From a checkpoint of a small text-conditioned image flow-matching model: 7.47M parameters, trained on rendered scenes of coloured solids on a plain floor.
Rows from block 3 of the denoiser of a small text-conditioned image flow-matching model, named by matrix and row number. Rows with one number within an expert belong to one neuron, the router's apart. Each number is 500 + 25 x the weight over its row's rms, rounded and kept within 0 to 999. All counts start at 0. Numbers have three digits each.
Before each expert's rows are labels from the 100 images, of 14976 (inputs lightly noised), where the router gives the expert most weight on average: "peak at" is the part of the image that holds the peak. Only what is clearly more common there than usual is listed. The data: rendered scenes of coloured solids on a plain floor.
# router: router (model.blocks.3.mlp.router.weight, 16x128), inputs 0-127
# up: expert up (model.blocks.3.mlp.up, 16x128x128), inputs 0-127
# down: expert down (model.blocks.3.mlp.down, 16x128x128, transposed), outputs 0-127

# expert 12
peak at: top left
router.12:453490507495510496439471497529512519486523536474526510531513495490495467451477527495527528502499510539489499522474481462479511498478522537483546467455503554498476497552519471516522510491492487467437519514509504480507475509525504472467486455537481476496491489530466517512509487506542523500543451494485495526500450513480477499506542501529443533516507478514528529518494485481511508494506
up.0:500494501496491508487482492523549471461499502507505464543535472509482509417505463564507516488508526525494494526516486464498496511489505487505505517487506516494485466509510513498501526503523500460466519491491529528503445458460436494509505496523461498516532531494532522515490460505454474493481462513472472507534445508545482492521543496525493499496469496485495557522468490472474488488500
down.0:454507475489518494453482546490510486516527462493466464522495480478516478513503530465512497512495511511527514529507485475475498468526529483481475510457530483454489529510541491532490503487507446530473531467506472455505481513504528536525469506512543513480509492535471519552482499482491440498484462478462514499535490553523510453488521491505475523511460483507496522478497502497527452483487
up.1:529472437457501540504502535485504510519500503548529503485488552508497482516504471487481530486505515564509506502526512531496544509506498483469440521515470504494534497485493515501498489486539456462510481457516463512515499514491503541482485511498480503521530512534506470522475474547495453472513525454517533481465542492500526521453516486511512479521474504478468500464507544500517512530521
down.1:527477469472533487466497492510494478507502513490507506483505517462513485477497523472537446492503463482466443491477473489480538505538526515454478492517464473511516524500487472520504469440498504515469483438467487486488522479446455503500530530508518518527527453559467492530518482534470520510495495521475529473532457494518540499545502480490495516488498488515497521490512488527471514504506
up.2:511497496500463528471524514480461508495506471487512464493508515504511549510502561470523498465505514503486481525497485489467468457499503523535537520460510498452497503487483451553483484481541471492469502465512481472512475507528492505501506476489478484513502542455491452511471462504464446490545486493509509489514505544529471491466511528505457521525479451522480487495482471464511478480532
down.2:516470473451542518517517514483496514523492490513537541446492532487508497506476501486515493500504516508457469514467490531483460477534491502514497507511518513505526474472520452499460443473513486523509492458491521495495532522463473517472546521487497539545532475502531455506502505479459497453511536483508526534510540532500501540459500493505485528528474503508487487467552484476477499491463
up.3:513484504456503524470471510521521522457508535492526494552493525483476527434501520553512501464512531541521501541492505469457480494478486499516492518493530513486493499502487493509471465491522459462464521483465514495533460477505463496465516504490478493476509514527546496472477450494502451512510503440479483516503479475546458492509523495509479504534463527516485528485478534487471492491506
down.3:491482508491541503471506524484543473493573515466491470481551512498475507490478525503503463516500489494533502524509475478506508466507490524462499514537530514517491536464542485491511492454483447483512520489514444504480502509506479544508451496517516521507499484563504465511495492517480463500490518516512505482498500549523509431475526437488511529497475531477496526506485465501522469497510
up.4:475501485465505549469531519478468515519508514521484521506527532504472499474534484545494492514503518537505515523512512489466461483500498481492477543529422483489506491482456489482508476480479487490548453466489512514515505481515487529488512475495456491521509490499522470494489497538491493523522545445500541490483545455549483492461481483480509521535524464509469468511464516480502457488504
down.4:510464474463534506504503505503517497482559534500480510488534498500523474429497515529524517494501518527488470543472529466453497505537543534502514515503492516505502530478493478514494465469503521486467461442482505495518470501497479486497491518528506539527517503502509492529488507511451498543462466522494490465547444499510484515542530481493460517517504447498494506495477453471489470487505
up.5:503495515493544513476527505448535547454484511492507482496551506501501522486476527500504541494497493551526504552510506476481524458470485531515510572500510504464512500509530460471483487507530451480450495495526540504500484487516543517516501457498541473477516492496485486501500496515516428529562481496509494524518472482488482528465521505508468476523512499533498512487488494502525473489500
down.5:511484481464552477502506567500496538497492491517492476496484515471529477537508492499492507540523465506481540502556531509490516503543483499509436497513496460508539510472496486529510454480467513517517459490458525517495510485489454562506516511475508531523490485509491519516498493483458507495464503488529535474506524520492528479522490454510520469539536474490468503484522478524452504487473
up.6:531470476479522540501510522459467500536508483506514512473483528502524475504520500503453518507517495544468501502527471521471531510493483491501474531504479488493485472503493470491476477487508469468488468450512481484539521495498512512470519537503470502506545493523495454509476498561501453482498524429514537484463554497519509506454480487479535518553487508472479487489494524505551520525472
down.6:535463496500537493485499476517502491538522506479498530450528502471515464448504521467530453489495500465483454500456484460487507536516544515491526504508492484491496511504495487500484457462482516494468458424520504459530529484454468516483529529488519513499531450513478472552505520519479517503488485536464513494505454497519514520510516490476501543494485477515509493496513471494490521504537

# expert 1
peak at: bottom centre
router.1:479567468549493487496478468400459511484495485476507495454529504550482477475508522529473498494518502533487513505510488512496497424487499523516512545504525535482477547503517498526514517497499501512521516525508471509522525525522497473515472470504462486446472503488482493513528518497497511479544498470510497500500479509458463475466506522525482486506517489541525506504517489484495510483536
up.5:509488510494547510507505531512497510528495495538531497530520520427540493507531507469521498504456475499466521477470527497496516526543504490477497490482514451492509515502494507536511532505505491508506458492460489530472505495510450514520517494481549487534554470505452478469481496527504518521538507451478539506470495552488529482501495537539467459507522483482498522532508549512516500480471
down.5:488506477480496519562477481477473486473458502485507494504472461552471492475521561537453487511523509514482479486540525512514519489521512524530529544515523492481490504467514506478475514509479518507530527498511488498544518479512517458480507512502489508506474483504474501535497519488486467494463513562544481514512503520463529539493496463501510510466483504513487464448520478468457489565479
up.6:471525485507517499507482497507518530518483499515520539474512515479469507524506518470509498503481475495523442513484480539516521512584498475472468469436493508493532517520470469508474470488510468503514466496514475437476474529480512502469477504483498482492469464484483489531486469490483509455507521500532534517533541505495470529507526492490469487503467507451471466459513492471489481460533
down.6:515504571515491528530495510518557477464526528493492477529483516513511509521502475533483526475488509501503496509473477496489479508422448497508504493504529511532456476494505504495528492528530500494511561518503494540524510505537511496510504485552478452523514510496557483449515469484545493530480494529508480487499521480527492509509481526495507527512517526487483491513417478481523508499484
up.7:511486493465496544498514532481512521501512477549476534479516528490492496463542502497502536488498496540480490523514517512477489476520529473517496545516494479467493503453470441490476488530509489458469447456499486496489477517483472496489502473500488517484517545514528500484501544532518472475493519436494502500476496507541544527474533517446488500531495493485458498472485463439500497476497
down.7:529507461503488534528541488517485448483480521474464525469463518495472554501532553487480467514510506500486484510530517536503499536547548520501519501562519501505498503488517477486501489496506496516532523459487448502471515466471508488510479517493503531492479489484486502532518518530489508503514546532545475459479489541477535482464500483490530493466493520494504488485561471512505536519471
up.8:505466532427488567493497539513518528505514517527486485473485530446464507505555484477505526494512502503493530523526511512498497514536554464518509535497497477552509502475480484492494478511495486469508455445492501502496487464501470507495499487521476488524498529476483497486516524517535473484559543482509500512454522530517512484515528506500512471504481492511438506451481495486501494483460
down.8:521463505486502500521528507489501459513511564470476487446485521494465537501519549502487473503491549496500491517493516471501457490534571552526528541538520498506523523477488493470475478468488485538511512450520499498466548472461508480486498539496497501527526463483507487528508538553501490510523522514533448524500519484505514483492522502507515529495505490509503506504556469492503508515498
up.9:519480488505496546509466527528532542498482483514512489533538486452472459462511492481525472487519480511522519542478483477492521504515554500498486511512501515470534521495525453482501462472528453489495461476535465495528474501509522507465535456525460497465485539477538465524530474513497463490511547512496475479491521535538473528485541470516494497493499496522471516485479487468508528493493
down.9:519474473503486523545509483504490472487482510499471493458503468509469520476513561506497479539501519516489494528504525489472482509529580537504521510532550529479503508460503508479449479487516520531498536473536470494487517518504499479488478492513489496523508505485488473562521510557451494523532494502509450496503491555500494487486528450519488498510544490488510490462548463515496507507500
up.10:484483518511482516490510497476489472502480490466541518470499500500484545463521536489456472516520540479480488479511492501517490497494464479474506555531502523503494466502512538495489520518465473498509562482514478497481521484460501524499521484515475537493514476475511534490485513478486448465482519520519511517478486498468496523470513499462514526502393478509444525522510515463462524530494
down.10:515468532507538521506494499570467492491502512492517488480493530464482513511501525472493485503493528485472497502507539485488441545530537520510533451517487466527521502476465472496468441505466519515475487486455527481502493511465471492462527525490505502480498480522467441528491474568493542511484520517510490485488488511493531511522527437496509518513509515473507498500520487520478470506464
up.11:537497497485524506487485521518457544528526498538512500507514486492540492493484492496544512519453493522495507538537514474474510507512468513475474481490509491496524517505523515558516480483535514520497453502495490529536477489564494515497507457467516465544529452456524502485477459492505514546523485483484511499500491524539495481489512489563449487466514461496509521528475504536483509463471
down.11:501516511522486488555485473498521485516448493497477499477449482531464514542503525494452473517538505507499492432508490522521480520503523492502532495528536494494515478487487511453453526529505527536517505535519500487473553503458520480506507486492484511485485471497480485506487519503469494472496507544506474531475530492481497508471494492459520497496524549510540469460544465489486492570486

# expert 8
peak at: bottom centre
router.8:508521484477486480484490497473522531501509481521512486508508477444507505526511488464527513512488456501522513532479470505501527438478492490487470543449498498449527507560517511509539509470511495482457481509526496495471514480531530522487510476518522500479487514478493496483501510512507442494536459474455511506536535489541489470490479491558486464482517459518490557499485528500527490463535
up.0:501530491462504513487522495586508461511483554494488534484516532430486507488505517498457498496501485526508481519503529425473471514518502482489532528536487479508543506516477506503521548463497487539557467480500462535484509453471515499495507472475517495496492483485493480493487488519472449517499519527504478479495539484536506504496514491525527512487495508501463510521504534530473524511513
down.0:513433481447507476478514495498498517505511520484495483495488529496482475488460507526553497522453525575506527555503508498464505485507516542511495513478517506513507544530520514496485504462518506508535472431525501481513496556510499503507483517485536524508521478498519521517463475467515503510511501452515488499520506510513476495522533504558441500518483466507507500489494437501486509481518
up.1:487521500466492530502505497574488465520469553499484548487509513426494529480518508513473494503506516517500477518504522428472472512525510483494539540534494477514529514494486491493521541480489486538569494483496477539463513476479514505507525445489513485495487467465506479479496489512487456511493504509492483478486542495541506527501511491518528513484475497507454512513497541529477501527525
down.1:513430477458507477482499510498500505509515515495497488493486516518479473491455520528558497523460532564524541555508515495465505484500504533513494516466520507520521534527507513495492493452524510506531467429524517474511496545524496506499471529493538516506506489496511529513476484474496505509497502450514482497527487500505469485528538504559455505524487471511505514488500438508489508474532
up.2:503544510487479527450490502535512503541520528515497519492511527455501490514513484472478490459502513549484510539490519470503497465480473459530508547477494478485507504517470463496510522479523505496522514473475465507481490486523533466501526485519499498486502508447495427488473493539511450553482499466453476494504523468516489519492553497532485527476536479485498512508452523499500458504523
down.2:532438458478535472514527521519460487521523525482493506490498519488489482501463540497542486501474520538497507524501515519470532527528516526483511480496534517524539559490519487503474483470513511519529462442512491493520492548496469479498466530487571541500518479488487538541469478471468516512512502483523473527501488544498499509525532480546471486509493500494500509497533461524497505493500
up.3:465517501508523494504489494484482494527479525477521477531480487515496499499505508480491499499472501471488518484486488542524464501493487484476565506496510436498479515537474481515531561521450519507501548526487511513518516512507525433455520500503483521498469480508505466496531548516566528488535483528480485562504508492493508491496476469510496497483520479482521476491579500491527480533482
down.3:479526501521501518450464519494505532474484438517516525497508502499491497480514468489485524448532459486468477504513492505489529486511496456503453510475460487442486476470496489521470468551500471473460475512487479453524471483484480520486502497494486505466492529490487510539494481488486475463469487485520548460464483521485514530450472482464515505497478530506460478477467502462498474505474
up.4:507478504503497504467531541522484525552475488520517529463489508521510503529495521467510492483518501496473497476480482536474461521525464485484514486489486407533499480482468448542481537515499459504492489479455514471478513510500520522494471503474509499488494487534483448502494481499494510467496507491508502565493509512523516512516516472482472485502485524426500455483545497508539467521486
down.4:527513524535492522464498493474535487475565519497487516518531478568491475464510481551493519480490520499553496496510495451514514481479496497508507547492492525512483487485515541479514481490514487514473509515507479510487476497527529525528481503526462461518517504472508479476492484526496476540500480506499498479551459468513494493482482493486490518462479523480530509542413512511558526483484
up.5:512496510521488548465484543459534553504536484511490457514503516525506478467511490498545473476519474534506542519467471508520542500482480484525503512465493467496487472515485490483508485501525481440490531460472484481494462551518516484479517531523483518512492534527540466518476469516529503488472523460485470541514493492484487516458527516506488502499503473459551505497484495446501468493494
down.5:507482467496541489501534510526459456541493513473496531474497511473515505499504546475523509485513509512476484490507530508494522520543515506478514465526507516496556510473494467509446484503488537532504474467502476496519513506472443461476479509488549554494503482478468525561481498488459508492503498516549500508499486591471520531519510474506495469500506510482509493494544486503489503526489
up.6:492484508509494536487489545481538533466528512518527472545531493533513502514495492485523502483468481543510527512462496513542506483460474500503537519448525469511499483514525513481510504511521499446513533483479501532479462547541521459492502537516498507547506511494521450482489502516528507502488505451450479545513502494488499474493524507511463504504522466484531499498456486459505448492453
down.6:522494480486538484472540514504465453543499486492491558451493514481505507474511560479510488474512500495490482496515517517483532514555496473509495518518499518470553503483493472522461490505488492538493465482497494462517495505472443497462490497493538551484509477478479537540463504480466484472490500508543496501483496582496533543484516493487517485491493529502488495503555517490486505521487